A small multi-label audio tagger, trained from scratch.
Model: arch jasper, activation mish.
Training: 8200 steps, batches of 128.
Data: trained on babble in 24 made-up languages, each with its own sounds, syllables and stress or tones, from a formant synthesiser, 26.9 epochs.
Rows from block 12 of a small multi-label audio tagger, named by matrix and row number. Rows with one number belong to one channel. Each number is 500 + 50 x the weight over its row's rms, rounded and kept within 0 to 999. All counts start at 0. Numbers have three digits each.
Before each channel's rows are labels from the 100 clips, of 14976, where the channel reaches its highest value: "responds to" is what is common among them. Only what is clearly more common there than usual is listed. The data: babble in 24 made-up languages, each with its own sounds, syllables and stress or tones, from a formant synthesiser. In brackets: how many of the 100.
# convs0: first width-9 conv (model.blocks.12.convs.0.weight, 144x144x9, each kernel summed), inputs 0-143
# convs1: second width-9 conv (model.blocks.12.convs.1.weight, 144x144x9, transposed, each kernel summed), outputs 0-143

responds to: mains hum (66); /y/ (35)
convs0.121:513476559510476536575561547518467605468469548569549451505420478492496549488455400496540425583462478529600533503502569486510532551481503544407482596514512485454418467481488474477476482472490644588548474366445420442505453482476490518460510378542496469475436486457431620551564386515469517485473456440475505461514416450472499487506518478434515491537495464465455564438496495496480477557475416529548415566458457512384488491508462431485545
convs1.121:435570530485452488524403476511570478481502475698506462484541485504533463515518422525489525480554505567525553441469466410528500541496504526544550499608397555455502421517481482582523515516573460461531542327489594461555486479488468497475545385599478524483539505462468498509500500454459424498530514572492511480500575498544600470470463451550478428500450526522530441548523440471556535495426518506591468502565576494437568468486506468477598

responds to: /u/ (94); /oʊ/ (43); /ɑ/ (37); /eɪ/ (33)
convs0.137:439482487361452466442479517475397493468429452535527499480542449536586517483476502519438440483641520549556461463483398522550452370483535506510546495474489543502577451524500584541451504599495546558491479469456495474540538539507533455511540485475462535465465480527566444450539524467475457533522479475453498455546413519443418590531416490489454493434532472666519534550482490488462466615581448475455483584491570497523517524502524516630452
convs1.137:563521583439501504473397598504491448500566421558473438482476498430452498568504450510534513423460444569495491543571509514500420586473520451493476464582527530570412558531496410475509487463435510481443505457478471455417462455412533448470511508521533521552386450510401427518672390520482585515504518526455477531518513503444470495513514435501500462588516533534463495511504526491481540496525525517505525460455481573476470507516563479305525

responds to: mains hum (100); reverberation (76)
convs0.33:483465447494493493473509406533473544482503530493502503503518483504493511504477420528529523479479491458542523506523491492505522509513507518481424499505494563463475468477475480512484521516466372626480476468535864462476385486490497521516465408513336497455514478534507456578487480580515435425491507488481491459478520466437518576465525463481475476466514510508511572486489507433497470448491494526494509446482520485589491531448507527484568
convs1.33:519516450546507509521435498464539417485448452296501517478511496496471472503480463498497442481517500461541511491432463482459450445493504471449485476481498529479537523497489482594478483497527514337487481638470837506478500464489462523485474375509466505488530508478510491517487462490407491405484533485534503544480451513494505453510457472509525497469542527461465561536490513513469478514457562444507532462508526471484506505435483491463495

responds to: /ʒ/ (60); muffled (low-pass) (29)
convs0.127:471544555507425519605402553490444496490419525488486374444596460539460469526513453363445587492508528508587555519446481560504481578499453459534469422430479523561513537530515483587495530466495569452648532523469495478541464460597516579432498474460461481557513495470506400582385560497470446438476448483494477497494455542531432489475550504533477466491559491491606533506514434407517489560450423464495524559515452463535538563532495473525529
convs1.127:485515495447572482384582545502587535437431585485553528448481506406543634534521533570513526514486410481482527525567481424520486491440571581451587495545411520417499498492436554540552549581465449555383529526501507499492524524379403456554539446508536543521555510509505534522562533495561534498453543483477501530604461476435553487525410568518478560511445451515427485517491589439505469470496529491476534546476569444441467523492598524446517

responds to: /ʒ/ (94); /ʊ/ (44); /aɪ/ (37); /ɨ/ (28)
convs0.133:522514513400459567413519480514476529514461494559431449469521579487480529412531436470486427447428635477640554442591515481551520474493564418428486466533532526589478419470429492437421507401418501522500442522464476525525424519491457492578491444489434537512516449429520511459617464572530480468448537397461438504456514504494518497487524550489488554434478523491506567501434558474459452474435387432482447513527461462445509563445470507557472
convs1.133:451484509560490455499506533568501491546463612474540503467574537527550482509549552513409480559518463542555453462648507511515466553599403495555511543416432518439483579587451497520598528414523473493648513389489493478490504505514443460518511569492466442442503512509484472532529551437570389523495404481436505494493452492486459468555520588609526514595469542520430495483583485528505493571576465421526501437509519443472480449515514568501533

responds to: /u/ (56); /ə/ (55); /k/ (47); prosody: stress on last syllables (45)
convs0.103:410470494446526455518463434460538524460482521462450558470533481514497493472483569456465488492545520473510495466386522421431504434479596511433433495561479498484387485581420431506360465386487419405495560474500532488673465448488520543506516405460474519464471480445466480441480403473445554489538449526511475553494449500486429412473465551495532584446551555542482460553485517470523455521529539432503485497505538528434525499466442460640513
convs1.103:517424463496488463422461509548465414553504465529551421525454512507463541452522418513471451507444504606563500533540438498567474489519475413595537503487419514452555511493457483450511498476469500426489506510448489544568526538479533433430455532470485484572432546428508452484551582523530578495418484464529487513478414471449462543545479488451554552547548535453543604448502338423531564505413410582433465546542578551555602408527464472481542

responds to: /ʒ/ (34); /a/ (33); /aɪ/ (28); /s/ (28)
convs0.76:391551505485434516494468435492527518474516557448451499401522523508485436505572490379515457436488458436624475465553548507413539530521439502493451442561532479503511508454430568524530608428515524494455472504491548538516515502526564511489511448573507461480473524595485449466464505429405423479431429502418555569529548541481465515461494614463566519412477515427524481570453583527436572508479397499537478565439570557484414504504428486490590
convs1.76:648525486552464491496509529479508445502547476461469444574485470505405440504458473544475371512470472547449569531534535540488496385469518479576627478436547457436507501517476623452428491514561571404436554532463531482428519515392549440503557490458520567562528485431464485586452516483531505540519507468525432543536409481432568519586486433569464464477596493516502509435546501543434519453528470506435562522430475465518549567472492442507455

responds to: /u/ (62); /aʊ/ (44); /oʊ/ (32)
convs0.96:451496457466453531417473527471463466595561531465484500507528544499439464503607571454464444562478532523496567462521493490463496477440507501480442522535522565545613404441487534568468477573515552492521510503433551431535376518424509532517548456486424418433448510526465468439442436452530533486439569488486510418454423449448569497530560554487591595455530468499450574490525480440438404491553437459417427528425493485466477509507489535586372
convs1.96:465493547453501478505477457492444559513439450475565538520487509497524491435524418509481481374522495486557545546455525491426477522494506521516581541555463500481580515570505566523518469425606430459428457493533443513545522639531500574477505416501543481556513500513513506504571561444435519547556413575480472513571448546393498519524529444561500500661449602486552536498571567434482543516461549453546521544474600483402539517552497500462617

responds to: mains hum (100); reverberation (68)
convs0.61:575459425421507471528517364512499565483490416458477478471487480499419527553461490511479470423474505473508457492495520513475483443412472526463518489524540545413430484525476464466467474506482531523491448423482666472495374487481548489429512365454343453436504413508486523597405441511516443477545401550480504465476464478469502421534587456423522460466488501545547539492479460441464473490403476417466516479468511461421553431506515499498486
convs1.61:459522525460496448460478441484488456517478549610509538494523500458532450531512574526511503381514550440471492526497479509493482473485550412484531461515443510490525443463429497430513499455548492455458513579479679544528465549448550505518455285533465504529445498512496555465527486475422455567461528500407527603471528538491572456453421444461498542503518511487522558448447335530460509487452465433421555485461516509410471461431467460490450

responds to: /ʊ/ (79); /w/ (52); /m/ (37); /ʃ/ (33)
convs0.116:528520449466411485515456522485562467492472445423506472472522474494563517421466484510493441459659468487534597520472516492585559443570549490443472501495618548449406494517442418485487625523497457425464470476557458623513479516472564505415437506431462465531457437509575511488580488510518451568472513498505543475526521590466422583466455534491479462430404518489460406486487538470496555514433439560464456504483594494484422428463512479505416
convs1.116:519510511556433502507581575555535454424442536491465473423546569477467441513429542487521432582439591537449405480428514510471441493493432495541450521422552495528454502512505408469498398506413457471467475474484478505473519519474590569470487580492499560478486486508537569525491456559407455447502549447421492436497617516480436516477439485484602440513590543567572563557512452530452471415472515491506522486455579493541474579452345501452507

responds to: /u/ (47); /ŋ/ (32)
convs0.98:483549529475602435524473436492550491541474469462546615530562458477489554468409504489512418500617504483382359528507590486465535444468525493544495436509484529488383522420443473518481476410501478567472506508388520453562555489512505459565511496499563440528517509524535480522612588539482472522452515486538489402485489404480404527497497401510376546431522481522485549513533478477481515505504495489432576511459576468467485508567458519602458
convs1.98:527534418545459508511558545571480519486506542486525557462507489575439486567458597556465416470443509438441408477424483532556510473524484519439559575435448507480567559460440502539545461538549496467530449563576466514465546480583432512389526541571485508532460473580442497473444437451407523534499543519447512518526598546497506411600534556512540505508550576537463435434487525469476578560539459485492507379499523533552512587418428390446461

responds to: /u/ (59); /ʊ/ (41); /ɑ/ (39); /eɪ/ (33)
convs0.104:493496454431515457452507419537461482513538458509482497435466441474468599518462516515490465451652512544536467489464536439550484424574515432458494492498517523494470446493506511502396533486450501454470515502491451638428511527462545477427492448469446484446469464551584506426676468551556505580488500488506499496508433549467452518520524521443426537497532527653508514457513504464411506544519494547504512465512537472508535498514527512498271
convs1.104:547477560496502507447487559572461558508529586443417441464519564543409549566481567468484494440558472551464480482487501605466455445534477557487474506461407540560449533565520475486480537483461469446529415503468453560502544586517557516480503530522462511510537426466509389594610391522399543525543544531403474578480485550489553448457533474539478500558486591646529544548507437507468508462479475454419466498522586463509509473490587574473424

responds to: reverberation (73); /aʊ/ (64); /y/ (42); /p/ (41)
convs0.18:492512505530533545451447541492489458486522624580423422520539513440427476470598559469594534595508538496520532426504452517460514481497464492500465490492485515492559489481435530468474458394517539616433480551494532535586587460545452567520506486449584421533453526548534576503593503476459516475473489439387413417477587443431435504436545478427557503524442482499491455516460506419538444428463476483504411485524514485438429537568488391536557
convs1.18:482435565558472578433509484458516603476630463450571533500560500645485571551455485438449433541447454485493512465555465555434466516481513496502570568468492528518442465469475517509516450533481582579643552441481471458443522583542511552465478483619558484522586469488596508552451483497513555530506496415550505529532618458490537551537482471534439470429513453459620474513467502509470500539512426480597422523460499505531447499533543476539527

responds to: /u/ (54); /dʒ/ (46); /t/ (42); /ŋ/ (34)
convs0.59:496507549512558520488494543495511520500443504489396531485551463588411553521489572458500551509600468553470432504529541494619536610515461473458484546555462394479439471522505467502523516433465502448398483478559578517522580464482568499457490433570472562545509464520532470551529367432523480554465400491455437455443441533467517489546505389483497517443495428523496457549606489547501540552498478442499493600556467524405452440539516552454619
convs1.59:503588408532457442531462530533499487532563527428450512487497549504493449462532426447537491569450582506514498524477499468523519552495614542496461567464494408502413516472515500465547449492513691433493462414469481434504521561469467592516498518503427494447494526481527490401583541465459377455586401520548460484543541500490516505518477438442585481511441515508559599523482475442422583430459405524459488511522479471581508526486614483476503

responds to: reverberation (67); /i/ (34)
convs0.43:478480604493424474417461510628533479389493493505416464466514444531493508488612468438529359491450440410440430523462460444522495512493409542426488505524551475445475419527556564567557512461582525489550467451498513524443472519506495488499530391479491450539459572480519481556516497450433457500508461455454610525566527472495528427457458503566520446417458480508500496522467540456450528469396367545507498512571439539474419480475472523444449
convs1.43:477452540465550608468578604460541468444502535515502455531521510399465509519444480451603452563516521538381509450526447367439477534553511515554530519486498507545447446553546476390500497508605522515514515375541489475485412492592479497427549480466521503431576489458453526458490524520454461454507514449489538471427532508449566483512521421504428469435526580448506502439531506525491515459480673480542483489471452369504474522584476511468507

responds to: mains hum (70); reverberation (67)
convs0.48:360482437497461406506432541499509451507542540565494559504489517520495535432451551364497474604499443584477459473434514535498430506499517517444504502539490508555529548449498590526421559509539557504529525642437605517471484524460489487415619408451588536556508508479425431439542471511551481484425528504510483481448578555583517449511450561442447514529505484452380543452489504459450465513487573532484568544514534421476505429506509520492526
convs1.48:467442405526502491462467565516494497417408464495522429474442443402446447453472468451415504555454459519473490481476530454487437527482473510467482464478496473472510489594486489486429446568467451527472507598543524429499496469517489496452524573399505413521506504425491431519424542559517531451428400457473464499506382472500481435538534438506445470642466425508436354513494446401486419492468373477498469529528524407550483480513464517449544

responds to: /u/ (60); /ɑ/ (39); /ǃ/ (36); /t/ (29)
convs0.139:497497551450420535442570489484460470528513507554530488434490468478469629490585467498496484481515547554433495500535560503457422466409449537504410520493423650362465430542485548537517515388482486459520416452453511522542541457451543541419453558551407502486451413502553512477530549518550588576516460505571495496498493543457558538454443522513533550480482568513489592447503568486514433551562424478471502529486428418465526484527520586523403
convs1.139:454572526477592503532503536606613495486575486512467467580508473454517488446535494543440509482482453513506578537483504525465496490480487547465566476490565437483485537578477529435486520588506518439505481430512484463581519580500592543456600459475471433536518492532512495506549521511429512603556429505474555437542512610613491579477445379447490477546593517567498533503472364450490434456491475462396536433550593486543530500539594461517518

responds to: /ʊ/ (63)
convs0.80:477475490451424532402513504525528517485555380386480518549554497490550483463532437478533515578480523518403475508484479391455479445543516452440496566455542501491487550549505535456597472605429474463514523442534486604454544429543512530474436586523435562539472426528509530414481572487456515495471482502469527488471522612558498578476570468461381495461561539533582435497515497472590478478464452486612474477523475483403488563449572472399485
convs1.80:558403530401562396470513442454511546438478461501552454440529612488461482583508554528528505413620534591540496521583489488504463558538483497526559491444565500532514394509492473496468571424484484541477427489410518544442479569538565455559514530510562474451506536478483536538456470551438511444414458523520453472452476496510470617526436521473472512482425398537486565431541445551430520450498550472459467459457629464545556495569480563460459

responds to: mains hum (37)
convs0.16:438555473505505510543538444518435427456484511574493521471569526523319485499488530520574530497481558427460406581477508503436423499484419495569454521495540503435536480567527519491516493453472648515468493555517436543493441550472549352411578473495541449549487441575453509519542514462570460481518523535572461429541489446496443419456513529511405509510489481455519533503535503498512577515429542395509543539545438417570473496531466507400462
convs1.16:477437437455523479469451554547552512575505506374539435538412527480468497549447497517425446472506491419457496492516522440442534575518527471410434495390523492554454399526509459550437512543413492469498448534414571543422544505486509502370499479449420483479550547389495489376468448475434502481501510480471481523429562539488544456510461561545506470494511542506597408531492441489490449425421515504507620530438461550544510469489556586543502